From a checkpoint of a small audio frame classifier.
Training: adamw at rate 0.0016, 5400 steps.
Data: 39062 training examples, 70.8 epochs.
Rows from block 2, named by matrix and row number. Each number is 128 + 24 x the weight over its row's rms, rounded and kept within 0 to 255. All counts start at 0. Numbers have three digits each. After the name is the row's rms in percent of the matrix's.
# conv: width-5 conv, dilation 2 (model.blocks.2.conv.weight, 384x384x5), inputs 171-189, a 5 kernel for each
conv.24 097:141137156153147143147160133118162137095119140137150143117101129135116147121135167134119132153155119088087121114139162211140149098128102084125129117137122117167130100139099134145102156086162139130189163127108093126127108135123103121107117063138116119079129119157173147157159159144130146
conv.25 103:130127091095114191152136132113152119127170129114131146150167134089132150138112138109112101156169149112120148149158144126097132144137119127147192107145166173156154134122146083167122128139131148109149139142142094139145133147122118140123126147116130141125142122135136130114113152099109128
conv.26 095:122119109120172126140100151125093126127119147073082116154131169111116117141179135127114113159147154163123153168145132123163104111097099102135153124115084124115156125116091111141137136137122129105157134143149104096109118095100179150133127101027078126162131113105094112154096082108140179
conv.27 098:120160128159137106117129093135089116118125128154137140108174161145133115135086098159127155151154131159155136124143125114108096099141138153124124139142157188154121152113120103106168145116140132153130165143147116150163135119120110081081086118155131105067155131138114124172124168147110145
conv.28 103:092123092078086140119085114117116115120120102156095113113150096109130092135117116133163188117160163168155102078121115131110085130115139137146131130149136112145138147146102135117100069134099131119130133151128118128149134159172111136130100137138110116127161143131163125135130118148156092
conv.29 097:102120096111134096114074097140131104127105145154085117116099136122151122121118084121118139092087085103159136164139132121116161156130117134135137125098171123096127153112082114143112091159147136147136145151176173135162157104114112152114128130152155133130104118116113115098134144159144158
conv.30 098:148142135104112140159121163162125125096114141115132141133153148155129146157132149164144131134119132126118131132107128123146125139132085132150114131133110135114127108143116095101122114156120140173105116119115126148110144155132131136125150140128158103137129140142167136172103146150120102
conv.31 098:151080121124127163123148164104124137154139112089119149172144118124159132115153154151141127128112099037109108157152147150127112184126125103110135160172153160162118137120143135107111095109090096131101129152123114108101135134157102118120091081169117173150163150156113108121134137138120106
conv.32 106:171145141113131141131157115126125117101122147127120103110093107114176123128141130120106102163116139116145079165171125126117131130138139133145158103129173142144167173133113111192101129125114142149090157105149088103115114105053115079078126136135129105131088159116094157133115101112175145
conv.33 112:169156150125114131154139119117121130098113122105133124152112144157151119144135125146099136170188130096041083108170160140106108110132123127094147171134122083065110104136092062118131147132107127110107121109107113122114141125138127092097113107106147135117110103134102124120139149130106094
conv.34 102:155130143136107109129089117095113119159098136130135124130110129145110130119134095134124123113107119141132124136094114137138160125128098123157151127113174142179148130120140161135121144161134163190119113087151158140156145129116117131098144112086149101089107114123177106153122170187134107
conv.35 100:131131133116117132117149154095152128111139105120120123104139109094091089128120119136122125124149124147099093079064094116117100164048127095090122137101113155155152153134136134080125119096129112145142112115083106104121092102126131119137146136139122140125128105154160139130135119135153151
conv.36 101:118126176169143172118112121110118118130163182136087073120117121133118153092149165134122081139125125134133168112108107128138128149136107113146168195144199163125123138141131133111084136089111158094140148143128093129127135147134148129122109148114141142132116097121142111097122122140125126
conv.37 096:133134133092074131111126115179121120147131131150154104178125127117130090113141135133151091137132117141168116121153195143104096107099124155126152138112132109115162136132153126115088098128154123174156153092116104151162122088078141130139118068098120124086090145113139122127146144133149143
conv.38 094:124104146128125113141129154130140129108120134124148111098142140123160173118122101093097086105135112141117181170121130120137144115093123130176118113109191171106133133091104132104125126140128114121150156107119130086122129131133133153129103115131151135154118099129118124128179143111082121
conv.39 098:138137140130119104075118146158127130136127158164162124150115146141135116121106161134135150112087079090133107133148145161129128119113124151152181148146120096104106065121109115143145146172151105099137128139122150133145122130128162144155134128172153088112153118134139154173112136142123127
conv.40 104:126135144134133097141154086085104104113121148131131123146171121137114122148123139145115101086152129140127132149149110129147094133054040125132172153085126101116159145104082096106148147148154126132169120152155071111105138149093154150153073094127126100130121120152120180159111136134113088
conv.41 100:142108152118133117116140158143131093102105109112132150169116137129125149113092104122100159122114136130144154123115129136147111124128182127113087154153125096104170162132134142128124119091128149122133141082120095121110082158203155131139115152147110126128132096125136123152153112106139133
conv.42 103:117107130137187141090139142150138103142099128106105109102121110095127134161125130146120128117179144101075122113110147155114104134157139129089082132115120143144142087128116138100152116074138120154135108129119112101121140164141117113116142131120132095130083092124127116122161166130071097
conv.43 098:116110145149139115121132113117135132092143152123131127125091136112116094094111141123094120133131103090119124120163141123150121121151127148127131134157137153137117093141125151118101132135141135116092134112107155112120120152144136143151176146143098107147152151131116113107131107147137123
conv.44 097:154136143117111121115091101142159109129065091117140110094084145131138140114126119127161164173101166137136124122113160092135148132071081149159157122091101146169145134119106096105153120110124097154168087122118161155106146096084140146130168156131095093139144118191168155137163132127139112
conv.45 112:105078039064113100093127156136131110121148158173185168150155073076139114119148093080121100114110130125154152121113144122105083110112100142126152107162120132131161166100122125156139105142125116147108055083091106148129150081089171133128099137148122133130151107119154113153126103094112150
conv.46 103:166102108098113139138161143126095108143114115137099090132143123131094097096136131088126144099089103124157102153133160146142097151149120101132141138129100104116144123138110092152166161126160145142128147117152101125098107102135178130162128110113097112092116121140161130132102123118143152
conv.47 101:109128156146106119154162151111118118135142103137139079123115109119115086105173128112127112141103157118107140152158130113142119111155125171166100163121112141127100125094140122087116120106126108143161156134143133117122111143131112115113133142139120117133119092106134093144135076100165151
conv.48 104:160117148144112094110133135152110129128120098130119121139141076082091124147060065120123124119137154140144103149115151157138121109116140135125127149088138154134180164125119133133132108152151145143109124133146144111126112128154110114108105122116120152138105140162159085103128103088110163
conv.49 102:106099118120110141156092106128135121156148140127155100095155131137156158133120139125116149129110115120152122149116115118098164152086110154114120116112115110124115157097143157132176137156114143145161146142107153123122130137109129175121127112115125131120163163136106125108133130127128152
conv.50 108:116149126123110124115107110110109143153122134101111083128125144127122101126095116167138116154100111133144156142167143120120103111120131118074137153155114075172154165097141130139120141150096136112186119094136164123122136140143125102066116148088056127145170115152146168089130110164130087
conv.51 107:158105146122124120138123090164114149131096076132098129135146141141127141145148116126112093138150107104127112099090148173115164151119144115108112139143135110137137164123146159138126099118141105153137145115086144122127135140132110117107160119137144116117115112154141133108111108121136161
conv.52 095:082102102134139138142148139111122128152130183122143127125106119166114123133141148115100128108123116098171129109139162133131126141101098103091104128122074134169097090128113123118133091112117112130107147135111128141125110148134092122089094069142144116152109146135111148135185135132124140
conv.53 096:128127112112129109113144076108118107145110113120123115134131112131152102109101124121129128121099068130116071128185102107130102102141155130152139133155147153127122095122119136153132129130176141112114140120091127162148155159126128098111077123162087149145109144137097145124111132122095142
conv.54 102:094158131134113161146091167147147114163134075148134145129115090106085132139115120135132168143151157185126145123130122118129111172069120089151109159171111106092119133169106100176131103095157138116147113126147103086123083105129129138092070148119124118114115136123161101118131165100132164
conv.55 100:175177164092107126140151122141120118132152103127096136131090100110131077077116124099118140114145115113186136134144127158096145124118129111101141112115174160127143201101101121150117190176114156126159102136101154130110113108155152160133116099094100127154137139139155147113139125088129139
conv.56 105:091147138153119128147177113133137140138132123162115145138145082122139115111124138106094096100153159110104145151172119071109133136146099156127126156122153151142149152162145080146145098098079108159158167154094109096138100172140137136089126057147139096122094152162088101137097105063112078
conv.57 105:120137157118111143098107145099131120098113134117106115141163146115104116113159165154119156130130147186148144091101116124145088122152133130139124096096122127118131179088146131138103124126127169161100154142135148137126122113102129123133107099107118096125097194132124128148118139165168114
conv.58 107:144103051133123153125094123142138115120116130109098108111151124165131091112130128123130079080128122138154133138104117150122114150154129164146089093128155151167097121109096132127116118096148154133199177123088131119123090116125148108117133135108110130158131137145091115120164156110135137
conv.59 098:122096170138154108165141133116124120155106113108116126121125160156146112107130126132130132124103130159146119102115116114090093109118098086110111128102107117115157155083103112124142142147098077139142135102148121113121127125131129126117125150092078087096153125093117098090104119122110149
conv.60 106:171137090129149103111107121114119140123146161165123126128134101130132161150140134129139092128101103109106088114130134111133109114138127103072089107148128115109077108117171127114133131141138129151163171135109111084085119091145135125167150136176107087160115174151136121148089119091095081
conv.61 096:156127114115108099096129120155124131136125099140121120148135141110146140116133113135149116108120124096121108136147112115110128115157116122126094118100075110123097111151129090128161113114126159142124120118112083125134124116100085098138106081116096152124158172177124138137163164112090064
conv.62 094:163156143131091123133060129123086125146112134144165147150137125139144170128129092158174146164095088086095132106110135131121129124141097129133184185201147120156147126099136168151144120140125152168087157149187140173139123115102125109126168089118106169106113143125127126113143128134142114
conv.63 099:062130133133165147095138162135134108130123157144124144106125123131130113136110128122083097103123128142150129143148133109115124184108090161163143139151172110137095108155128168105110141162124160117130059122121134127133130135129128121165149142114123134061098164122139148118121117108138180
conv.64 098:111108133077096140149091070143169165110130131143145162120135140123146137146112120125134133136109160131135125091097107131115188085077144145140117102130127136130172162100103099142133143140127114097143171105136134136099105091098177165086146193155184135121132131100131127115155148134136132
conv.65 096:140143129111096143144107122123100139103145106163146076149111140136131133149117113103118218124117140117137117109126130128125109138142109166146140106145136084112191053114123116143153153134069143138120103161135168149124142130116118129155127152116154074145100120134160148112129122094127146
conv.66 110:130125148102104164136098119102071131141121145140109096147107131173140149121107115112084156164136118156164139126093090104113123138138114134140132142125097130183154151102137194130121119145139109111120118104157155153121138079101134106140128105106093101145082137123107114146144165146101118
conv.67 100:118143137149128129120138135085164130135143094109116112107142141088133094157131136136139105142108118171127114143125088108133172134129141104114150111161098131196153133108111140170175140165092128120121126161132160107115102117102135131086101105109118111138184122121122105099122108126099111
conv.68 099:097131152145117121126138135140112100136152143117168104121118115104117076070160128117095147098128120134142094102106136110096120122119118107122138169147139087146142182139115125148107099101136113085125141147160109137129090134092114123136114140122100128148149126094138139135121076117089071
conv.69 093:113100072091083147122125148128153113108099086132100125149126079106156167149145163129099105139144109138158180140131096083133110095133112131101115144097159163148057052111155115070094125155170116113147118127118132127099061133129124119113085124097134149117108129088122098124135154168126086
conv.70 099:104100107169160161142118146134141125124144178151114118135177148130148169116127112183127104153113153110120086113127155112103145144176157114121129143167153134192078142138139150136134124086147133141147131140172089117139105149115096098156156095143136145090155137108120139109110112129122128
conv.71 098:167140133140167117087088137192100131149092131152179157122075111141104113073123141153112125086088144142156125114089126147130132115088107150148120151153157150212112160158118148165123135102155161095102118174115102123140121143104113111077089123107137125130151105126156129090124146152108131
conv.72 101:164093137129177124138144141125122109112156167087123110152113164143131141128133102116120097154155106142154153109106148116110074169118130125108118101122137145139152132125089148142136153159059093103091143133125165098131162128094144119166109138118123163110121142091101121128090076138104109
conv.73 100:083103129129080101150130132133098110120150089088090092108115123132108146116120126139144191121127155124089108093058146168126104133136134134109071169137131068137116130143142108115117100137148131114145137137139147153124095107121132124079135171142114099091111133146149119149124131112112120
conv.74 100:094122116145132123122144152118134139141127115103070087108149148111136171160117135128118122123146148146124156107142110173148085095129125101132125136131167128138127154090154170162123128100127127109101094136183131124121119116143088085098101108097138135092131137099117119142094136119161135
conv.75 103:146117113082129131130125155115104099153117128137112153137117125139112127132126144138092109128096128148138177147102142105133121073155123130155106158087123123092124122114121169076108134118190111118130151102137146181165123141106155140126148115127118066125103109156180090124136110131132103
conv.76 097:146070119155142103095106122089152142108100106110123140133179129148140128136150167130148172145138151154103140117120100119102112123130092133155109111137124142118147128117148133151163127145139126138091170167111080146118099094115115130157115112103087098082143144151136140164172147123101131
conv.77 098:137132133139155155162128138146118144141074079118104139128125182140125115132144103101121127155119139132128126116113146091132145126123129117128151146166127111137166144100155119103110161161129129147161086150143188162143112115143156181122132135121113142142121116118086116145155143166130125
conv.78 103:138119125078135137113104129120120097105138146131093097157126124153117145108124124161086130159154128137132117142116119071118106148144113122115126132120162129136126190102127125093143157097092175096115128143136107081132150105133118133145126127101131132126153125136170100108101099146152146
conv.79 096:138130085136139116089171133157106116182150092108127155153107115146179114109134150053133152110135097128123128122126108130096111098145117134122097109140119161156135150107123121119117128087135113118149121121104126140137056105129117120109145142125127118147140109133107151153109120140121129
conv.80 096:100109160117122126122118124121141117090132126155137117135146085133127134133099117137104150162115082135095146127103164156150119120114125147136132134172164191122153157132174165125130112142169165160099134166159141136113134121131172158148134094149123107123168149141144131109116138125125146
conv.81 106:125068095154141117103140159141168139139106095104114171145145105131149131134140123150151163120131148096133151151103131118141153088140133113122108152110108126134133144131122100139153111154147129142131164151130116118134105125101139129115124116143122104129082153115161131156125142130119078
conv.82 104:111137140154145190142156174139142136111126132122127039115069156121120130153104088103110108114146143155119170129132122116116156119129104131128127154126078082146132124124101130147199125143130107095105150105150103117137142136093111122131126093144103140130050110089120166204115136152132126
conv.83 102:116109135133132144099135156135146132155133105144126135107133148105121121159111154136143112095128105142169124104131106121137120136117122127140107104119145146096092119123135151170143109084132166146145116115159120106134166161132129141121152090128147135136126113107151150158128122141152120
conv.84 104:144109132121106138097096116135148128142111131166087147140132133091109123140124118127142162133158188134131120142100109150178129127139145125107143138121126134145115091135109105158135141144122109087168113105109136105133135129121132116126109135162103139159157121111135185142114120150124137
conv.85 095:094113134155123041144176122098145146160113087142112130148137160142127106140125103095128122132153126112086076117142148118141138141103123120118123165172101147091134136128097122124155145158135140113138156136128067156136127150162115169154096111151103116102111110096112137132141142140125110
conv.86 098:131120118107129163172165150102166137125098142140097108131168101129094133157131126124097127130120129137185111113145118076122115111156139151133153149085168150169135140128098123102129100153115144117142159167116133117155158132133119138143142153117108156117095135109091140085157171153127137
conv.87 094:139119119131135133147161132121108107152094105135105154137142118122119154131138098126162153137151157131113143130101109124120103092113122117068078121118107138089107150157109137130141080154133113073129116109130155111125125098114154134114163141108104103076099146119185132161125110114133143
conv.88 098:063107082135166113126141125131071127134067104119119132142110125166192117119112085120098117092093147130124158135145115148120130142091131165124133131160103092107141129117111116128144116148100117128087119122114105120139109093145142096108149142123134112117131120124109127140111130179178191
conv.89 099:141102119128129083118095144154125121129146156139134127110135154130125142173122129130097144104095145118102135154139106127104117116137160167128156144132133149146181128086099092131155140128100160145123159136102107102099139123120107097134104152098133109123097109124097126114132136120141142